A small model that answers yes/no questions on an image's attributes, trained from scratch: 2.92M parameters, 195000 training examples.
Rows from block 3 of the image encoder of a small model that answers yes/no questions on an image's attributes, named by matrix and row number. Rows with one number belong to one channel. Each number is 128 + 24 x the weight over its row's rms, rounded and kept within 0 to 255. All counts start at 0. Numbers have three digits each.
After each channel's rows are labels from the 100 images, of 14848, where the channel reaches its highest value: "peak on" is the class under the peak; "strongest on" is what is common among them. Only what is clearly more common there than usual is listed. The data: pictures of board games with random positions, seen at a slant.
# convs0: expand 5x5 conv, stride 2 (encoder.blocks.3.convs.0.weight, 96x24x5x5, each kernel summed), inputs 0-23
# convs1: project pointwise conv (encoder.blocks.3.convs.1.weight, 48x96x1x1, transposed), outputs 0-47

convs0.53:104144124113113160105163171122113115147118127117169140146170092089133121
convs1.53:134160096131092140140158129145103106158159105081126121150142118125144107136161145087115111125142140154114165162123188107124133156098094126129162
peak on: board
strongest on: discs in an upright rack; nearly full; second side has more

convs0.85:130154097148142119076115121105112143168110112121172166099128111152131113
convs1.85:151109138100123128147120114147152116116101122078093092129099109180167097132124141163102140141152135080143110090155107131130126128114144083125154
peak on: piece of the second side
strongest on: digit grid

convs0.29:109089110109158137110163098146128093134128093119143139161132165160160116
convs1.29:137133109112075113075108127104100090125121163146128148125098134127100106139090159165118124155096101120117157146163152136098110159115164123151129
peak on: board
strongest on: draughts

convs0.95:100116096141093101106119123094122152119073104131124103147104112088113138
convs1.95:106178120149135128114125102106121134119105086153135134116112120132155146104130101148190132169159117162124104168119114097153176156139143123160137
peak on: board
strongest on: draughts; nearly full

convs0.14:131170168125122147179170147138117132107124099111099123142096126100104124
convs1.14:136098131144105170090152127123136182137124149100126112077168089151091154143121086124107129133143120174106135127155144123155109097105117121131129
peak on: board
strongest on: digit grid

convs0.31:147148125137182131128132103116123091118137113108130123128180094087168119
convs1.31:080089123145132165124125147125187148127115172108112134154124113171151149145111126159148103095094127167126136148141164111126144132098136141136165
peak on: board
strongest on: discs on a green board

convs0.13:144127147131144143136089081105096107148166171125127127098092118154139136
convs1.13:104119143146095125138068104118127141142083067126146145118143092146139101093118134110122104167179131149152113150140130136156152156137105116119139
peak on: piece of the first side
strongest on: draughts

convs0.69:118150081148146119116105120146152144100117086118100109085157102100142123
convs1.69:122085103134131114102129089118127099079111085076137123143139096151136145141107155108164165117155132151126143119115149121092166119111137105153159
peak on: board
strongest on: discs on a green board; nearly full

convs0.43:104120136073164141153127109132159087127150133133136088123137140176143129
convs1.43:111172101102105122151122127112160091119122145143105101133122116093128176139103101138111135105106109111098144168163118151099077128110100164147112
peak on: piece of the second side
strongest on: draughts

convs0.75:146141123135082140114133155121136123132086123056106132113124113147117089
convs1.75:109166120126121134151109095116085108124148121092096134127139081090127122092132181143144150127129093134141155138130131099067138107141161127121159
peak on: board
strongest on: digit grid

convs0.5:155152162135110132136126151096146111164121084138159139149152085125118164
convs1.5:191140076117151160110118129094167120126102148117124151138124091143120125140150083147128118143108135137113102091124155083146155144097142110155126
peak on: board
strongest on: noughts and crosses

convs0.56:106096105104116136127145128127170092159120117153179097124165114112112110
convs1.56:091143081132113099113163096124118129135166102132127109148109122099106130113121119155114087126099113143109184122161141154087109149112101105098158
peak on: piece of the second side
strongest on: discs in an upright rack; nearly full

convs0.59:104129148140135113131155143154131165074145128119112114123111172131154076
convs1.59:139151143073117096123130119099127113092118174126118119146130113101142131158147134138115163149112098121113076124172140139147111170100160089129158
peak on: piece of the first side
strongest on: discs on a green board

convs0.58:123163121160105083105091107092159136107168147158115120135129117117127150
convs1.58:123106145169126146107131133109120118172164150141108134136145121124118174139109099156119123096139108158128084145131162153179136103188158125141140
peak on: board
strongest on: stones on a line grid; digit grid

convs0.44:146145164108152109101114142153152132111100121144126170135158155092175124
convs1.44:138122078121125158088128132132131116144146138085134135136126104104116135161079101120082081118167130143122124084148110084139122078117121110122131
peak on: board
strongest on: stones on a line grid

convs0.30:099107146109095142126110155101161087106105148113093119114121107101123087
convs1.30:113162084132134141155126142138140098160150141102139145101153089088167148149117151132144130172130118107138135101141132101105169091105086135127093
peak on: piece of the second side
strongest on: discs in an upright rack; nearly full; second side has more

convs0.47:153180116115134137126145133187161116130092160113145120164135134150137125
convs1.47:122141070139083125107122136142150111125166108163129142151104146138106155162129113102138097132129102119087147154139165178142094118142096108109147
peak on: piece of the second side
strongest on: discs in an upright rack; nearly full

convs0.15:139174135133178129145126122124110120115189156157133112140111135170117116
convs1.15:133080127166089092159126118133146161131094138132123114118149129152095063106104114119101157108143103155095114151134140164134104136108112133129163
peak on: piece of the first side
strongest on: discs on a green board; nearly full

convs0.46:128109109107137146134114141121137126146153097167162087140167083164108120
convs1.46:103143122075107144122144096137169132094100130116148108113111124091119161083150133151109116178125095150150100142114130139143103125135132082158155
peak on: piece of the second side
strongest on: discs in an upright rack

convs0.45:134150082115133126107071144148153121099132149101114126093141105090143122
convs1.45:136146075135130107133122118115097144113097106093170170175114104145149135113154132139154120092150126112096135097132099122112164077103112136119147
peak on: board
strongest on: discs in an upright rack

convs0.91:131088083149137155124131184136118149151097152159123118125149107144101134
convs1.91:114161086138137146117115092076109128125149159137119125160120130116120144146094161159114128106108117156095135135195159175119133117122137109108156
peak on: board
strongest on: digit grid

convs0.3:133132128122110150142150119099158081073117076122110097124121120156128142
convs1.3:131161138131098157123131111109098161116121152136096130097172089122113147165140085169139146161147112146169117084116157132124117123124173104120121
peak on: board
strongest on: digit grid

convs0.11:156171077121164132083111141106132091139142146120134140119160109147122125
convs1.11:127126146140119077121129190136107106107148100117140131136152177137118107127114155090122128109171129129089182137119134164102127103138114101157145
peak on: table
strongest on: discs on a green board

convs0.42:158123108136141121138149138132140105097136099170147137119138201142155146
convs1.42:147129101108071098131167125083093106136109160120143168136122113148129143127100101122161158126142142091142134162126090079139127129099127099132116
peak on: piece of the first side
strongest on: discs in an upright rack

convs0.62:089143105127135121116110098110137128138076099150094094096143103109121160
convs1.62:116117090120129152123130136080105100135145089148107130142115080154102125150110133107142184146138132172144089127133102097131107157140139174155117
peak on: board
strongest on: stones on a line grid

convs0.78:118141130146115156140168126138110139097171174160135121146122174129089135
convs1.78:119135155139133129162085128089100097170103096140142139154162119147135099116112117131163099137174111139145114142147146165116126174095124126175123
peak on: piece of the first side
strongest on: draughts

convs0.73:130169151166095113141142109142118160083114094160122142147122155129127160
convs1.73:139120150105129089117152113087070110179148162127126146123152114122103154098150136121102130083132160111116146129104114115124112151095157096161141
peak on: piece of the first side
strongest on: draughts

convs0.60:106127124150139060101102103132137109076125119113107098146114144134122107
convs1.60:135161104127092117149125135131152152084093124106117102139120140135135126172107109126131134116101106157083111082120101125085170151085155117139158
peak on: board
strongest on: digit grid

convs0.74:142121168156117117164168150134129137118101078151127137150105153152123164
convs1.74:191125114108142088111138144098088140135111138072153169139157126113141107143115126106110141111125136108119155116110120102073111127100128098155146
peak on: piece of the first side
strongest on: digit grid

convs0.40:124152154102093141156131128136089141136132107107089153114110182159131111
convs1.40:092157131141148102132122163139139092078156127099117132106176115148129113155118122122154130146175129134095094105175127114142130082136160138122153
peak on: board
strongest on: discs in an upright rack; first side has more; nearly full

convs0.82:075136150140086125155137097098128118157123135154142095132152081137119129
convs1.82:166125155090137145100141152097157083165137141109155165151108120131118094136143165093131095161133106100125109118113150157148173114113123150122111
peak on: board
strongest on: digit grid

convs0.20:113123147152098077145101119114097147088096136127094125109103130122096152
convs1.20:096166154134125122164112121108104163100103139149130102143122117112099147165176169122142105097132099108085108108124147123132114145076160133128150
peak on: piece of the first side
strongest on: stones on a line grid

convs0.32:073146090134125135123117131127101123145127081123136078121138103158163130
convs1.32:127107070157124164127145104113122111104125126076082126129134112118115133126118153120072109156106132117115114141168125173105109165120122167106124
peak on: piece of the second side
strongest on: discs in an upright rack; nearly full

convs0.88:110104135106161105138134164118118083142094145127105090094109107162122143
convs1.88:116143129110126128103137132103164143156168102128157107080185131139099169139124128125128113156153117115106073127139121119151162135165109094121095
peak on: board
strongest on: draughts; nearly empty

convs0.25:088129111108140078107104110132165110109129121137100080121126090102140130
convs1.25:087141124175126191115127116106138170138132150142135122116157140146099127156136097137137166114110116112151129100144132132157087103161170109164143
peak on: board
strongest on: digit grid

convs0.27:082150170140106122138099129082126118122156089153124106125153093111123125
convs1.27:099133132141111131144157119136147148137131135152084137093170101125115148174132105155125141166146114174156173122114152128125079113102162109161140
peak on: board
strongest on: digit grid

convs0.17:091151123136119120128085079132085144093084139104127103114119116109133134
convs1.17:095153132122102124180154131097145122159133079147087120113131147108122126112160114143166149118116122094177123113120129101134105081147168152139135
peak on: board
strongest on: digit grid

convs0.0:095125111098138103092119103107128119094152170124147108150118135150143076
convs1.0:119118122141081095147107161150131132113149118166141140129136097176073109147112163122114157116134107079082128119143096151118146128135159122159134
peak on: piece of the first side
strongest on: stones on a line grid

convs0.67:072128115111147128115118112120142128092104079121110104082089132124114136
convs1.67:121142150123128120127110163144111092104117141177099145156139083142130139121163138117134130084126118104088094174139165162131164109114169133109121
peak on: board
strongest on: discs on a green board

convs0.35:150103179109158157146108091100152125137175156137124129110114134147151125
convs1.35:124151091147127104122112083111113139110092152131161190143129141114134144093091114123159095126170115104094112112096147161106107103143117108122128
peak on: piece of the first side
strongest on: draughts

convs0.54:105148143137091132117115097147095108094112108078162103129156096136136141
convs1.54:066152128147075099100097108124123153144114118136191141138118149167132131106097136135154122113117119124120170138117100140159118108128098117096114
peak on: piece of the first side
strongest on: discs in an upright rack; first side has more

convs0.4:128127120111122164098143104121139078124100145133161153123114120132184089
convs1.4:125143140117128132139123112125159110102117125177117153141117135097098176140151147142139150183125136103114109143175136168088130142097107090084128
peak on: piece of the second side
strongest on: discs in an upright rack; nearly full

convs0.38:134098160095104140166113109088116162116125108136112133114142169107160154
convs1.38:081129128114098131079154121134094064112116133137137156150130145126131128123121070145143138152147086133163127152121088110156140117100110143147149
peak on: board
strongest on: discs in an upright rack

convs0.63:091091143105114116122150133069142137105106096137139163086120129140113130
convs1.63:114122111107122096067150106146128109140148171165120105128131083157102156173127121140141177147109113143134109090118135154132093126113142118160138
peak on: board
strongest on: digit grid

convs0.39:116101156128139082174139117140109115113100077142138104125147165155124131
convs1.39:148114084137142094111145114125097113114153120098152143150113113074117082113124123131068099138140152122100157143151110138132125116125067138142109
peak on: board
strongest on: noughts and crosses

convs0.49:132108174119161142174144104108122088124171155159115122121116149150124124
convs1.49:118120118152103097123125149152138131155089119095125143107148152109100119114098120138120125146126076185115096175113083115174147104139140109138149
peak on: piece of the first side
strongest on: stones on a line grid; nearly full

convs0.8:179157099154130129097153113139094137176155153124142141147155132139146117
convs1.8:107108138134107113136117085160125131096119137174127117105123103165118112136136158176126152136083093132140138097158168130120109133124151077123174
peak on: board
strongest on: digit grid

convs0.24:118124112137105088107142132168127154114087072103136093131136095114133127
convs1.24:134139114162126159099126126156093100150088096113134164151109093123152193117156120142111109093151113149078129127118126117138154104144157142142128
peak on: piece of the first side
strongest on: stones on a line grid

convs0.93:137124134179143077099106146107146141153136181115136124147117105111101133
convs1.93:125145091136151162113130109099155102151159140107073133065135134149082124117091107134145145138149129113153107098154134113143135129165131135164113
peak on: board
strongest on: noughts and crosses; digit grid

convs0.70:108118116136114124124136079163085131158100097080149137153110135118131102
convs1.70:143108123120131154152108123142110130066094098146128133140120125110163105100086131154171117096140118170096155108128165137126147103110085156143139
peak on: board
strongest on: digit grid